{"bidirectional": false, "nesterov": true, "adamw_lr_other_params": 0.002, "steps": 4100}
Rows from block 6, named by matrix and row number. Each number is 200 + 30 x the weight over its row's rms, rounded and kept within 0 to 999. All counts start at 0. After the name is the row's rms in percent of the matrix's.
# weight_ih_l0: LSTM input weights (gates i, f, g, o stacked) (model.rnn.2.rnn.weight_ih_l0, 384x96), inputs 0-95
weight_ih_l0.75,105,199,271,186,207,174,201,264,195,173,126,213,193,157,172,206,218,228,210,215,172,165,203,238,196,204,136,251,225,180,209,209,206,155,223,202,191,185,192,227,174,179,194,232,157,230,166,199,212,194,187,256,159,199,174,176,175,204,237,184,165,192,201,245,227,235,171,242,256,176,137,173,143,249,213,187,185,217,214,193,215,183,184,178,153,169,236,172,175,232,172,241,211,239,206,191,222
weight_ih_l0.76,085,234,221,196,195,238,180,203,220,149,160,233,212,236,195,219,265,198,218,179,231,232,225,171,177,178,151,224,150,173,233,200,175,230,244,213,191,159,183,200,192,160,169,165,231,160,193,239,206,202,194,225,134,163,177,207,174,179,230,231,165,129,240,221,274,170,199,155,188,143,235,215,192,199,202,220,221,182,243,218,174,251,179,204,208,231,185,252,190,199,201,193,189,194,185,231,231
weight_ih_l0.77,104,143,186,181,204,210,178,219,204,179,228,190,182,237,223,182,255,168,235,192,214,245,197,229,186,194,160,175,224,192,208,230,169,167,181,253,165,184,210,237,233,169,224,182,211,132,195,199,184,211,203,210,196,178,193,235,202,149,183,225,224,254,202,232,236,196,193,182,174,186,174,181,135,238,245,190,243,181,151,181,225,180,195,183,248,189,148,185,163,281,220,217,215,215,255,153,158
weight_ih_l0.78,093,196,170,207,157,230,226,236,208,200,241,207,172,188,192,217,128,144,258,162,180,204,183,210,136,200,157,145,270,184,195,137,208,184,197,146,206,209,189,212,225,190,234,170,199,212,204,168,182,194,209,213,146,199,198,197,146,243,221,247,200,155,214,215,226,160,204,159,172,187,201,217,188,166,227,209,259,201,180,184,224,227,219,217,243,237,177,242,151,217,210,240,177,207,196,215,179
weight_ih_l0.79,092,222,184,212,221,231,157,155,181,243,152,208,167,254,200,191,181,252,222,199,184,203,217,168,211,160,213,186,173,212,191,233,194,227,205,206,143,172,226,215,165,220,155,197,190,217,237,195,200,244,195,216,206,248,237,218,213,245,194,212,154,199,201,225,195,218,168,138,212,184,193,259,228,176,199,161,210,216,181,227,163,163,172,196,145,192,185,189,252,223,183,186,246,230,270,249,128
weight_ih_l0.80,097,213,203,223,229,151,184,155,175,124,201,249,239,235,176,273,186,217,228,210,208,192,227,181,223,200,187,218,204,186,173,187,203,165,148,212,224,217,168,158,204,139,198,196,262,217,155,249,244,227,244,202,209,221,207,227,211,202,176,192,197,195,193,191,171,178,231,194,178,211,145,133,196,226,175,192,223,204,215,180,213,224,165,214,231,188,256,245,183,240,176,136,227,170,221,190,164
weight_ih_l0.81,102,211,174,241,240,182,209,184,174,209,218,275,184,174,193,194,209,236,176,186,166,243,224,173,213,156,189,182,205,135,233,221,137,223,235,191,193,185,230,197,174,185,193,203,223,213,155,190,135,232,211,246,216,252,214,179,188,173,188,247,206,261,165,228,156,230,250,220,215,209,242,182,197,194,188,233,189,208,197,231,192,191,187,159,213,184,184,170,223,112,158,223,226,219,195,159,172
weight_ih_l0.82,104,182,177,198,224,173,219,125,213,206,124,165,226,270,169,261,202,256,216,152,162,173,207,186,228,267,177,181,181,189,179,188,224,195,193,198,208,194,197,199,149,201,230,238,192,223,223,220,193,138,231,201,162,239,217,183,219,186,231,197,188,227,206,183,214,208,146,175,170,224,226,259,201,188,217,221,201,216,188,180,221,188,227,237,181,221,155,136,213,225,170,232,214,235,247,205,189
weight_ih_l0.83,108,217,231,161,224,172,178,192,208,186,212,199,194,221,228,194,221,122,160,203,227,222,244,144,180,223,182,188,218,179,221,239,180,241,158,175,195,164,177,167,243,218,256,217,190,227,205,196,187,193,228,260,178,171,179,190,218,238,192,170,180,231,245,172,207,222,227,210,234,258,222,262,135,174,245,172,167,171,199,221,209,179,160,190,145,162,202,186,195,192,193,230,255,179,173,184,164
weight_ih_l0.84,104,238,208,189,205,232,154,138,170,199,185,179,184,175,174,188,176,196,223,214,208,254,194,226,199,201,168,204,215,154,155,215,217,230,211,193,224,221,230,157,203,208,202,216,274,214,180,197,195,201,226,184,184,239,118,168,236,232,182,185,168,229,215,232,122,218,205,183,230,224,228,225,179,202,145,221,199,205,222,164,206,190,171,235,171,202,219,239,247,123,156,168,175,248,219,226,175
weight_ih_l0.85,099,229,194,224,203,248,205,213,174,233,223,204,185,183,178,178,256,192,240,163,191,180,177,169,208,161,186,163,151,165,210,204,137,162,201,199,211,188,202,199,226,236,185,191,203,240,172,176,266,216,155,199,230,235,224,201,142,157,202,210,177,154,202,223,183,207,180,191,194,168,236,234,227,239,275,206,122,201,206,129,214,210,220,228,166,175,170,264,188,219,207,205,182,193,241,188,189
weight_ih_l0.86,111,180,230,153,173,239,135,180,210,188,175,224,253,204,199,177,200,232,247,220,260,148,199,232,231,183,174,187,214,155,250,176,183,161,148,227,219,198,183,192,233,157,211,194,170,188,238,219,207,234,157,244,195,173,191,177,154,201,199,198,241,213,201,151,218,243,224,215,153,184,220,179,194,195,201,190,223,200,177,240,153,232,212,173,189,241,213,203,171,207,249,268,138,214,170,199,211
weight_ih_l0.87,102,150,192,140,187,250,217,224,186,182,234,155,220,255,208,208,185,224,185,197,215,243,157,167,223,204,160,140,232,195,183,195,211,172,188,169,163,172,191,190,224,197,228,168,175,181,221,166,214,178,216,218,194,241,213,179,160,199,256,202,228,222,212,224,185,247,244,252,299,231,214,209,211,223,199,227,137,201,151,160,230,212,246,178,207,177,193,226,200,206,222,194,200,205,179,195,258
weight_ih_l0.88,104,216,239,195,233,221,196,201,170,181,216,190,217,155,162,220,108,220,182,210,198,229,165,259,190,202,210,174,217,158,212,211,189,197,248,128,190,182,149,179,235,221,168,201,223,230,189,236,197,184,156,262,212,187,218,188,199,196,250,164,185,194,137,232,249,213,183,229,185,230,206,184,185,163,201,191,182,203,215,133,179,209,197,190,232,222,232,241,184,230,247,215,196,270,176,170,186
weight_ih_l0.89,103,186,172,218,196,144,150,238,218,236,250,192,201,184,183,199,174,231,145,200,186,247,149,200,194,248,144,174,194,133,175,191,225,152,200,195,184,196,196,193,217,200,159,202,175,258,217,219,243,213,155,238,185,193,165,170,236,209,255,211,220,239,250,216,211,194,206,155,169,234,199,185,223,186,243,151,232,181,215,234,157,195,214,249,182,245,172,198,207,189,191,210,248,178,200,245,183
weight_ih_l0.90,094,222,213,225,201,148,195,205,184,231,171,166,227,218,250,168,216,243,224,187,181,214,215,206,208,216,189,183,189,206,131,203,177,210,235,210,224,192,150,186,271,180,210,200,217,212,197,235,201,230,187,195,139,209,178,178,196,205,181,184,170,207,235,173,209,215,164,212,172,223,192,200,239,246,236,180,152,209,200,215,121,159,153,198,179,243,173,201,234,174,132,247,206,174,294,175,211
weight_ih_l0.91,106,179,242,172,190,182,148,167,218,224,174,223,199,146,138,228,219,172,211,226,201,184,196,247,184,145,234,224,221,156,222,207,162,240,174,199,207,237,194,168,255,210,212,230,247,224,165,205,183,210,212,166,262,246,216,155,185,220,161,151,175,149,190,185,196,174,204,191,206,205,236,238,219,211,232,187,193,213,182,165,206,229,173,153,182,197,144,197,203,234,173,235,276,208,182,209,235
weight_ih_l0.92,105,225,157,230,173,213,173,208,212,176,199,182,274,207,223,235,187,168,163,255,170,170,180,183,206,211,251,245,174,194,217,218,171,193,175,192,137,213,268,193,187,187,130,209,209,215,192,166,235,214,179,168,182,207,201,233,203,208,161,227,175,193,238,232,243,162,149,157,185,250,196,222,211,201,164,217,232,226,245,183,205,198,247,193,165,242,224,135,204,185,166,208,234,194,233,237,190
weight_ih_l0.93,101,175,134,215,234,188,202,197,241,148,166,207,191,207,232,210,229,144,253,211,243,150,156,197,239,233,126,205,176,174,210,209,180,230,192,224,216,242,172,194,197,236,216,197,205,174,205,221,165,192,225,263,179,196,191,207,228,122,220,211,135,207,224,242,210,245,216,172,243,197,174,173,222,202,165,207,211,182,188,184,251,203,182,208,210,203,199,222,197,244,250,219,153,154,203,206,177
weight_ih_l0.94,106,237,230,154,228,240,196,170,241,193,230,189,200,224,228,222,198,162,163,245,225,211,204,192,195,183,185,247,208,226,212,182,166,158,260,168,181,171,204,184,239,201,185,207,222,175,166,142,239,225,250,188,196,222,234,188,139,215,222,202,218,218,155,211,160,195,203,184,221,193,212,196,144,196,218,235,228,203,150,189,218,180,120,183,251,177,205,190,172,212,129,183,232,182,264,233,179
weight_ih_l0.95,107,157,199,186,196,229,222,186,199,222,264,164,166,246,232,215,186,216,238,204,216,258,186,224,159,232,171,198,215,256,178,193,230,217,226,236,214,143,150,149,161,166,180,180,249,206,184,271,206,209,172,166,200,164,176,189,208,204,235,150,218,170,202,216,252,192,209,196,197,169,184,254,200,211,205,189,211,220,160,251,216,177,226,205,153,212,143,187,183,196,158,217,193,172,155,199,244
weight_ih_l0.96,086,130,233,126,224,198,179,199,184,267,198,178,218,226,237,226,240,155,244,198,237,218,196,186,164,135,179,222,160,178,216,141,188,186,179,208,236,195,222,256,213,248,246,197,222,207,257,215,172,190,184,170,172,218,155,223,218,239,216,148,154,191,200,226,190,233,183,221,231,170,240,230,177,207,193,154,210,198,180,183,219,241,186,179,209,215,215,180,246,212,176,176,185,210,183,230,193
weight_ih_l0.97,101,214,231,221,142,226,215,157,185,182,223,161,170,186,175,204,208,199,185,192,204,205,214,157,137,187,186,213,172,265,180,178,179,256,200,235,183,203,245,204,216,179,225,182,244,138,219,205,200,203,154,256,185,221,224,232,220,244,209,168,207,201,224,212,192,173,197,149,188,241,162,179,191,165,183,208,254,147,276,152,207,211,179,172,163,206,171,180,240,214,219,182,214,203,221,184,133
weight_ih_l0.98,093,174,189,223,186,173,257,209,191,214,148,217,233,204,209,209,231,182,207,195,149,189,208,211,266,108,187,179,172,203,227,168,159,222,160,187,188,227,245,228,218,209,179,227,180,171,206,197,207,187,248,198,200,209,249,190,189,166,222,165,220,212,210,139,206,185,159,196,159,175,194,142,194,191,262,175,230,224,267,221,225,223,196,176,195,246,162,134,194,205,222,233,220,221,188,212,245
weight_ih_l0.99,100,237,212,199,150,190,175,157,223,217,215,150,205,195,210,193,186,203,224,208,232,213,199,187,153,202,157,237,171,180,188,198,234,249,198,205,194,164,197,195,161,186,233,199,159,193,188,186,186,191,182,134,200,228,172,214,227,281,211,238,214,235,224,268,226,173,247,216,253,218,161,173,175,177,151,144,263,177,203,213,244,164,186,223,232,225,179,212,177,212,138,217,216,217,164,235,213
weight_ih_l0.100,099,254,216,165,200,184,214,233,238,198,208,183,176,174,195,252,248,198,188,189,192,169,206,212,226,236,209,191,157,197,223,179,220,146,188,195,228,184,245,209,165,135,187,146,234,233,223,212,220,182,279,206,229,173,199,200,203,215,142,191,189,220,184,192,199,206,210,127,169,158,182,172,245,227,235,216,213,220,236,209,234,215,160,214,182,266,182,231,209,208,166,153,215,210,198,258,145
weight_ih_l0.101,103,242,198,187,133,150,250,187,182,207,193,193,271,244,201,181,195,194,248,232,189,223,152,212,196,147,199,193,195,204,209,191,209,179,185,207,228,175,154,201,158,186,189,191,254,180,229,256,226,225,213,138,166,212,182,222,175,221,196,224,206,223,202,169,219,257,150,233,190,214,206,217,167,245,225,187,196,238,183,199,159,205,178,220,184,196,226,131,228,257,207,157,142,210,202,176,167
weight_ih_l0.102,096,226,189,261,150,129,217,207,202,167,171,222,136,131,214,214,219,237,192,174,129,197,264,208,189,174,223,242,163,221,202,231,210,156,206,144,194,179,194,166,239,243,253,170,181,217,196,225,248,163,243,167,235,203,229,201,226,188,191,190,201,210,217,213,222,182,223,223,190,176,210,222,207,178,190,194,201,176,262,192,199,204,208,230,151,207,245,201,223,229,204,180,165,245,195,211,221
weight_ih_l0.118,100,196,195,210,238,212,218,218,189,158,219,144,239,221,195,232,208,183,181,184,264,179,147,157,231,216,192,245,229,198,179,218,238,201,176,183,180,156,188,234,153,175,183,215,253,243,172,220,220,190,189,221,179,204,220,185,233,219,197,243,192,276,189,207,228,170,151,263,196,203,249,216,222,161,209,171,167,152,218,174,157,150,165,246,186,132,208,200,190,202,195,215,169,223,163,201,203
weight_ih_l0.119,095,183,192,212,174,193,218,190,195,230,188,229,166,206,231,228,133,216,222,151,238,167,194,208,176,229,169,208,256,241,205,217,208,186,202,178,174,143,197,220,246,182,250,175,204,171,152,133,211,204,217,192,199,184,216,205,241,182,193,218,224,240,216,172,285,209,207,209,207,240,173,237,202,207,164,194,223,197,220,136,189,216,180,207,180,175,241,236,285,163,155,228,224,231,182,212,239
weight_ih_l0.120,095,173,211,222,201,224,225,241,207,214,220,204,217,175,262,145,187,225,141,214,179,220,185,234,226,202,177,169,163,216,192,153,218,197,197,184,192,156,197,159,224,199,264,208,224,138,168,241,236,166,204,211,194,178,255,157,198,176,160,170,170,185,205,182,180,202,220,189,171,179,234,217,206,165,193,266,241,208,257,146,212,197,132,189,238,188,187,194,267,191,213,203,193,199,160,242,205
weight_ih_l0.121,096,257,190,211,223,225,191,216,176,181,242,185,184,205,234,224,175,189,216,213,227,199,246,199,191,170,176,167,163,190,174,152,191,145,223,242,215,242,200,226,212,184,257,180,212,197,153,256,139,234,192,181,224,161,177,269,162,159,168,234,184,201,155,204,189,192,209,193,177,214,254,210,194,185,168,191,217,173,231,226,177,203,171,179,187,240,151,163,243,150,245,194,261,182,224,236,197
weight_ih_l0.122,105,211,233,200,236,245,254,238,147,187,131,211,208,176,200,170,168,208,210,235,257,220,192,242,203,174,145,234,210,186,217,170,216,155,165,194,217,222,227,170,172,164,220,214,157,209,210,179,200,210,188,176,240,126,194,214,181,206,209,192,179,218,183,147,265,220,186,207,213,238,168,167,204,176,204,254,145,183,172,205,242,247,184,184,233,203,197,217,232,172,227,161,190,161,206,205,251
weight_ih_l0.123,097,181,187,203,218,204,253,246,188,162,186,177,158,225,197,217,264,204,167,183,177,243,183,179,273,263,205,184,194,150,188,205,195,159,208,171,229,190,154,193,238,148,194,222,225,187,187,215,226,162,224,176,214,178,188,198,218,251,217,157,217,192,165,195,253,162,174,231,213,201,209,148,200,155,184,201,211,269,219,154,233,202,200,227,151,216,259,157,232,191,195,171,204,156,210,206,183
weight_ih_l0.124,109,210,206,199,219,272,188,165,211,164,206,226,214,203,175,215,239,165,175,193,229,186,197,186,189,197,192,126,194,249,205,212,187,161,197,203,182,212,202,231,232,202,204,204,159,216,252,216,170,186,178,227,267,172,230,190,187,171,224,185,236,219,179,177,280,167,199,164,273,172,179,190,187,272,226,286,181,208,191,195,181,185,203,209,118,197,225,179,170,188,218,201,163,194,216,188,191
weight_ih_l0.125,101,233,193,158,158,196,207,213,212,176,197,206,196,224,168,207,211,145,194,191,239,176,213,228,157,180,220,189,237,210,201,203,228,205,209,165,206,218,172,212,181,109,205,217,219,189,187,178,202,227,137,209,165,191,257,170,205,200,232,251,240,175,250,170,207,189,171,236,201,193,210,163,256,194,186,255,173,201,198,194,168,219,160,254,227,205,156,237,222,203,141,163,141,227,206,215,269
weight_ih_l0.126,104,231,203,215,194,199,200,170,233,175,197,212,252,204,189,229,165,161,181,218,183,172,153,168,164,228,169,160,203,187,228,244,192,164,223,172,207,206,172,193,194,191,217,207,155,236,254,204,227,181,167,209,230,204,222,193,248,204,221,284,180,243,214,196,207,201,218,215,218,156,221,200,141,142,176,209,204,188,228,161,202,189,272,217,163,184,183,177,262,254,195,186,171,168,241,269,173
weight_ih_l0.127,098,202,252,189,220,197,206,247,203,234,169,174,171,218,218,195,221,155,232,218,238,167,203,246,196,232,226,205,173,191,213,167,245,184,247,200,206,218,253,207,158,163,238,181,196,220,175,158,210,223,155,210,187,171,109,214,257,174,162,161,218,203,196,158,235,160,199,163,189,216,222,246,186,174,223,217,188,176,187,158,196,207,187,171,235,238,189,233,206,129,203,184,194,255,188,237,235
weight_ih_l0.128,098,232,196,240,187,230,162,169,296,244,203,179,202,186,126,221,205,188,177,148,233,220,225,188,210,222,182,174,243,232,193,201,248,166,192,190,201,202,146,169,189,138,209,151,208,232,207,180,179,229,215,216,221,212,185,217,210,186,181,204,176,244,223,170,181,164,154,239,234,210,195,179,218,186,215,211,251,197,203,202,185,204,239,205,226,234,241,153,155,164,176,262,175,245,181,193,217
weight_ih_l0.129,082,230,163,221,207,209,226,209,170,204,208,197,187,183,199,191,174,236,230,173,178,182,205,158,193,241,209,225,180,211,168,245,155,149,235,242,236,180,174,155,185,191,201,165,239,145,192,180,171,223,194,179,136,156,216,271,150,209,177,170,168,172,184,187,197,244,191,205,244,202,230,199,227,245,147,193,259,219,209,227,199,209,212,196,195,204,218,202,263,178,203,131,138,163,211,206,226
weight_ih_l0.130,101,210,194,166,228,217,213,226,184,215,234,169,219,172,196,184,246,202,164,190,258,175,202,206,167,182,210,192,171,185,195,202,192,245,243,167,290,215,269,154,201,165,215,208,245,212,254,133,251,217,210,215,153,256,180,205,183,183,182,204,203,140,232,172,192,249,212,212,200,188,208,181,162,188,207,206,162,150,234,187,220,199,193,263,196,212,187,231,188,181,176,197,216,164,167,163,238
weight_ih_l0.131,112,213,186,199,186,217,204,133,208,171,201,159,209,233,193,243,207,277,210,211,238,156,203,254,167,234,206,206,177,185,169,144,223,180,152,212,241,214,169,202,161,223,195,184,276,221,227,221,227,231,211,198,224,196,196,248,238,147,208,137,224,238,209,196,239,141,208,191,206,202,201,235,207,173,189,223,222,210,224,164,143,177,221,169,188,179,180,176,197,183,185,204,239,225,132,188,186
weight_ih_l0.132,100,244,211,177,208,204,147,245,230,249,185,209,193,162,182,145,263,183,186,202,202,155,197,168,167,181,172,221,189,161,200,242,256,215,242,218,200,175,213,169,212,209,225,230,229,161,185,221,188,271,192,210,249,166,161,181,266,238,180,153,214,192,234,171,230,224,221,211,187,191,183,149,270,182,231,234,207,201,221,166,171,209,174,168,207,187,205,193,192,243,225,159,189,223,181,223,173
weight_ih_l0.133,105,193,247,182,169,214,222,151,165,215,196,189,209,177,158,234,252,242,214,163,237,210,259,222,183,194,188,175,190,249,224,178,187,142,188,216,199,226,164,205,182,182,182,222,202,134,204,186,207,239,242,157,256,219,173,159,165,202,185,199,226,218,200,211,159,245,217,217,219,219,206,199,115,220,203,212,192,212,198,208,151,187,208,254,199,216,247,215,188,124,179,187,169,204,148,200,236
weight_ih_l0.134,102,206,180,223,191,160,223,161,197,231,174,188,204,202,241,199,158,184,202,172,221,255,216,230,223,211,180,164,162,225,156,198,162,262,174,251,206,199,226,204,196,229,190,202,194,228,175,161,168,187,205,171,176,225,196,213,255,192,157,226,222,186,184,205,218,150,203,229,153,185,178,191,204,140,238,235,222,220,202,253,210,159,236,209,208,169,225,200,187,194,248,184,142,154,182,179,304
weight_ih_l0.135,099,224,255,162,172,236,218,207,212,205,210,232,209,218,189,156,262,189,178,163,204,175,228,165,196,206,201,215,206,218,231,152,192,182,197,236,205,216,270,223,234,187,165,178,231,278,179,251,212,241,197,202,240,187,230,164,185,199,194,212,163,217,235,180,189,275,225,183,202,150,142,202,213,185,173,238,193,136,210,164,217,169,183,192,176,220,219,206,197,219,183,188,261,220,158,153,185
weight_ih_l0.136,104,215,173,211,231,206,238,263,204,167,220,146,195,165,198,173,158,210,210,225,204,195,171,216,210,176,177,153,238,217,152,188,193,234,175,205,225,188,242,205,217,220,222,148,136,181,188,137,174,178,223,224,229,262,207,198,217,223,179,200,160,174,172,183,186,187,198,217,225,169,223,231,222,246,226,254,163,182,182,253,206,224,240,232,167,121,210,219,220,217,258,208,178,187,220,174,176
weight_ih_l0.137,097,185,224,239,194,214,205,198,182,158,218,273,196,222,204,219,244,152,206,190,198,173,170,246,237,200,181,175,227,218,188,221,212,162,160,205,191,156,175,249,217,234,135,193,179,171,159,152,207,281,205,175,188,207,223,201,217,162,210,171,219,189,243,229,161,202,200,224,211,181,124,154,193,223,242,247,193,196,198,202,202,227,220,219,173,185,219,165,208,249,157,263,249,203,193,188,192
weight_ih_l0.138,113,237,222,202,241,169,181,181,221,200,225,223,208,180,183,180,257,203,162,210,222,161,192,189,209,215,215,216,171,194,238,224,220,232,181,221,183,227,162,166,205,188,166,220,123,231,147,222,211,263,256,241,153,173,173,238,144,207,222,145,216,198,243,245,185,209,225,264,205,201,172,224,162,217,173,214,174,194,227,156,144,192,198,225,219,211,215,188,199,214,179,210,207,155,171,150,242
weight_ih_l0.139,088,151,200,148,149,248,191,211,169,182,204,190,233,223,220,207,230,164,211,173,216,241,230,169,184,236,234,208,186,211,250,152,157,198,202,206,202,262,169,209,236,185,244,122,184,209,201,216,166,153,233,194,251,214,220,190,207,176,209,155,188,226,171,180,181,184,240,217,199,238,166,244,219,172,190,238,214,172,242,193,193,210,187,227,144,167,148,208,203,187,222,239,186,250,163,241,199
weight_ih_l0.140,092,173,223,173,183,200,164,226,205,182,244,182,182,222,106,212,223,216,206,176,118,164,225,183,235,161,185,181,142,202,180,157,211,186,191,168,285,191,201,190,161,203,220,144,166,168,198,197,184,160,196,189,210,211,213,138,207,226,224,206,225,219,217,210,219,203,148,236,205,174,184,207,143,232,194,202,163,194,219,199,207,214,188,196,201,195,212,145,196,226,201,202,216,249,249,219,265
weight_ih_l0.141,089,211,176,166,210,189,229,219,218,183,163,171,257,183,181,231,227,138,235,163,236,189,198,231,297,202,205,193,195,242,178,199,155,166,197,157,193,189,224,226,154,225,242,132,257,208,187,227,234,189,199,176,173,182,192,211,268,208,225,199,212,233,172,228,195,214,177,147,205,213,157,200,204,192,140,182,178,218,164,202,228,240,236,184,200,169,185,183,240,186,228,166,232,188,196,231,217
weight_ih_l0.142,098,185,153,169,180,207,254,166,221,197,210,210,229,206,231,196,247,153,286,222,193,177,197,181,165,141,277,191,175,198,197,148,157,223,212,210,229,223,140,238,183,215,247,182,160,170,224,158,190,214,185,195,194,201,206,228,211,208,185,216,237,187,161,181,231,192,207,186,238,160,160,175,172,213,221,210,189,230,227,217,220,193,133,180,203,205,172,187,197,184,203,116,179,196,163,193,227
weight_ih_l0.143,107,183,241,157,240,184,240,174,189,170,226,141,216,217,204,147,230,175,190,139,230,170,203,198,148,203,221,200,230,237,176,201,170,145,239,213,240,170,247,249,216,233,234,206,201,180,215,214,192,207,159,169,209,271,229,176,181,226,250,195,201,207,202,237,194,215,242,200,182,189,226,210,205,225,205,190,175,196,244,188,215,192,186,192,266,202,207,124,242,129,166,193,177,201,204,200,209
weight_ih_l0.144,098,246,225,206,182,178,202,199,172,202,171,149,166,120,225,215,150,178,203,220,201,197,215,227,259,177,174,161,167,211,153,194,207,199,250,178,234,186,173,246,182,173,170,226,187,239,209,200,216,178,215,205,231,204,155,200,190,189,178,234,279,202,195,256,233,216,208,190,232,200,201,264,140,156,218,211,237,172,185,185,168,240,195,197,145,183,213,175,249,136,198,213,185,182,190,191,195
weight_ih_l0.145,084,173,160,201,183,151,206,193,173,172,177,184,200,165,215,198,198,261,230,190,254,200,207,216,200,212,227,184,236,184,199,186,225,212,188,216,211,259,187,195,181,214,229,191,257,167,183,181,132,215,179,208,178,212,187,206,164,211,242,198,121,210,169,164,278,235,177,216,225,166,249,186,203,220,184,212,187,246,223,200,206,207,156,164,192,221,219,100,184,225,243,217,188,216,141,189,201
weight_ih_l0.146,100,160,194,156,225,186,179,222,151,218,214,227,204,197,186,221,233,144,196,167,190,226,162,249,206,204,237,199,156,132,225,198,260,221,202,231,213,205,256,183,154,196,254,213,229,224,227,220,200,220,176,239,250,222,200,227,245,207,148,183,230,231,185,192,158,208,221,168,171,205,147,215,240,217,215,201,208,194,212,205,223,226,210,241,196,198,162,194,134,223,193,193,162,190,138,200,138
weight_ih_l0.147,091,214,197,188,202,175,209,210,204,161,203,232,157,206,186,196,199,214,200,159,183,219,182,179,193,202,233,190,227,261,195,189,209,186,246,188,207,208,246,209,126,198,188,232,220,204,252,169,185,277,158,198,225,203,216,232,234,155,190,250,189,165,235,187,211,175,224,154,244,210,210,257,196,217,181,143,188,207,192,227,218,223,124,223,178,138,142,178,222,187,220,165,264,216,161,186,216
weight_ih_l0.148,097,176,260,217,208,191,167,208,232,202,242,218,244,224,144,217,168,197,195,159,175,201,209,208,158,241,268,183,185,132,238,157,232,189,182,225,193,171,213,205,211,189,215,174,140,176,238,217,182,217,168,200,209,195,186,176,235,230,198,202,211,228,162,253,244,214,206,159,223,197,162,172,203,175,201,200,246,226,170,198,221,228,174,219,106,171,177,223,227,186,203,154,226,163,175,246,198
weight_ih_l0.149,083,189,208,168,276,187,152,189,190,222,188,211,250,241,234,250,212,185,194,180,242,168,209,206,184,137,185,112,197,234,242,186,198,158,223,219,235,190,184,207,187,213,253,191,202,197,206,195,181,186,259,211,192,214,193,222,214,138,226,201,177,214,152,209,260,207,209,203,229,170,199,232,160,228,204,229,199,197,212,201,152,221,148,195,163,226,172,204,260,138,172,217,234,186,183,214,213
weight_ih_l0.150,101,208,230,107,195,171,199,253,150,169,191,193,195,183,273,182,178,196,234,235,223,201,241,234,183,210,199,169,198,213,227,155,179,222,196,187,203,238,217,177,175,160,252,192,256,184,287,190,237,242,202,214,154,174,192,158,191,211,205,260,163,178,199,191,227,160,219,213,185,147,219,186,215,160,230,199,197,205,209,199,182,181,219,181,213,210,237,170,202,174,219,209,241,215,209,142,187
weight_ih_l0.151,104,210,194,147,202,195,222,207,264,180,211,168,230,206,218,234,191,200,177,210,224,210,214,208,155,190,137,208,200,152,203,213,213,159,256,210,207,225,178,223,200,196,179,192,193,202,246,158,168,212,172,203,211,261,214,168,167,215,163,200,142,182,185,192,245,209,204,178,211,236,220,218,191,207,182,180,124,165,229,150,221,191,243,164,245,184,273,155,247,172,234,185,205,247,155,240,219
weight_ih_l0.152,089,220,175,197,217,215,243,270,175,155,180,174,227,242,220,210,190,161,174,174,246,225,206,177,234,204,180,201,157,159,238,229,204,213,205,193,220,185,228,174,183,178,234,235,194,166,207,160,241,181,166,181,157,164,255,203,227,207,156,171,206,202,181,144,236,227,161,208,262,188,253,173,217,168,213,196,149,169,241,169,180,165,232,204,183,165,174,169,283,188,193,201,203,218,228,196,190
weight_ih_l0.153,094,200,193,227,226,239,241,207,205,225,226,173,203,135,232,198,221,160,238,232,208,239,207,247,202,216,153,202,136,225,193,176,193,245,178,209,208,190,181,221,209,217,223,252,188,215,135,128,230,210,219,219,208,233,225,214,190,161,163,206,214,174,208,222,161,214,154,121,207,197,216,208,199,171,217,192,215,194,139,177,170,204,207,277,205,158,191,252,208,241,182,181,188,233,214,164,210
weight_ih_l0.154,093,197,232,159,214,246,224,213,176,232,200,209,197,236,198,157,249,197,226,142,159,209,185,168,186,240,245,246,180,204,219,180,165,157,234,196,224,190,207,237,247,232,176,168,163,176,186,202,102,232,234,244,242,209,205,211,194,211,165,187,173,241,185,227,213,184,189,257,222,140,215,234,205,238,178,181,232,180,202,199,221,202,195,183,166,182,185,153,169,174,197,190,171,207,193,224,264
weight_ih_l0.155,101,230,292,132,249,217,191,170,201,169,176,189,181,209,215,157,188,192,130,229,211,174,261,230,197,175,171,232,174,201,198,214,211,182,204,178,189,191,195,265,203,155,217,196,217,178,191,240,156,233,193,195,213,212,174,223,220,232,180,195,210,225,195,221,219,161,159,219,218,202,229,159,255,200,190,199,168,142,229,181,196,203,165,227,231,180,226,139,186,188,175,205,224,222,138,198,250
weight_ih_l0.156,100,197,213,190,262,160,252,178,204,165,165,201,197,198,175,210,227,218,199,179,207,215,198,182,197,152,168,190,208,204,225,155,252,176,221,211,183,197,215,197,178,168,213,177,235,225,215,138,213,149,165,146,191,248,219,186,214,195,188,184,147,186,239,227,241,251,243,211,215,185,171,226,184,172,197,192,265,222,232,148,236,260,177,229,213,187,218,198,253,238,278,177,161,192,210,182,205
weight_ih_l0.157,105,223,172,255,210,200,182,226,202,190,177,131,167,207,226,177,165,170,183,206,230,158,178,221,212,268,171,217,163,255,173,163,166,226,244,245,188,211,215,218,203,180,241,205,143,180,196,170,233,187,176,194,203,180,157,156,238,252,153,153,217,212,204,189,186,165,219,187,242,214,211,250,174,150,212,231,220,206,224,264,167,162,200,220,244,189,212,232,183,188,217,190,221,155,208,231,199
weight_ih_l0.158,091,220,178,167,225,169,220,221,191,184,209,186,173,209,191,188,201,205,225,146,212,167,195,204,172,220,183,152,253,224,215,216,176,184,215,160,189,155,227,175,193,197,240,284,189,232,254,230,162,280,254,171,196,198,225,162,218,227,244,220,191,210,186,180,169,201,257,212,169,206,181,175,201,229,121,217,206,170,207,203,190,214,198,163,207,271,255,201,191,188,193,178,132,194,202,215,207
weight_ih_l0.159,098,170,188,225,205,141,177,206,234,218,234,167,210,212,288,245,284,170,225,189,272,167,205,173,192,247,186,226,190,234,177,220,221,159,196,183,254,204,245,185,251,150,160,185,241,222,191,201,174,179,249,206,192,170,206,151,234,201,176,218,202,220,169,190,207,264,206,201,189,153,200,222,191,185,204,202,185,189,203,174,195,192,210,205,186,218,207,231,193,200,156,219,166,158,235,211,154
weight_ih_l0.160,095,223,193,178,195,199,217,167,179,217,241,142,177,173,189,167,227,209,239,176,222,220,236,150,221,166,221,224,135,220,223,168,264,160,231,140,173,179,206,257,211,182,203,200,168,213,229,165,208,234,217,237,251,212,187,188,187,216,216,215,191,200,161,201,223,159,221,206,165,210,155,149,154,227,147,225,216,177,193,176,243,205,195,203,266,156,225,183,236,180,243,200,155,190,224,171,194
weight_ih_l0.161,107,192,191,154,239,267,203,186,224,183,173,196,224,172,190,213,172,187,153,179,169,161,204,186,127,171,204,208,222,204,264,242,239,198,214,228,170,209,192,212,219,222,199,209,183,149,169,172,223,229,262,167,207,234,169,205,180,238,191,206,179,259,209,214,195,242,183,238,232,203,202,158,234,209,166,172,252,256,240,198,226,182,207,194,197,200,227,183,197,239,220,119,202,237,202,155,224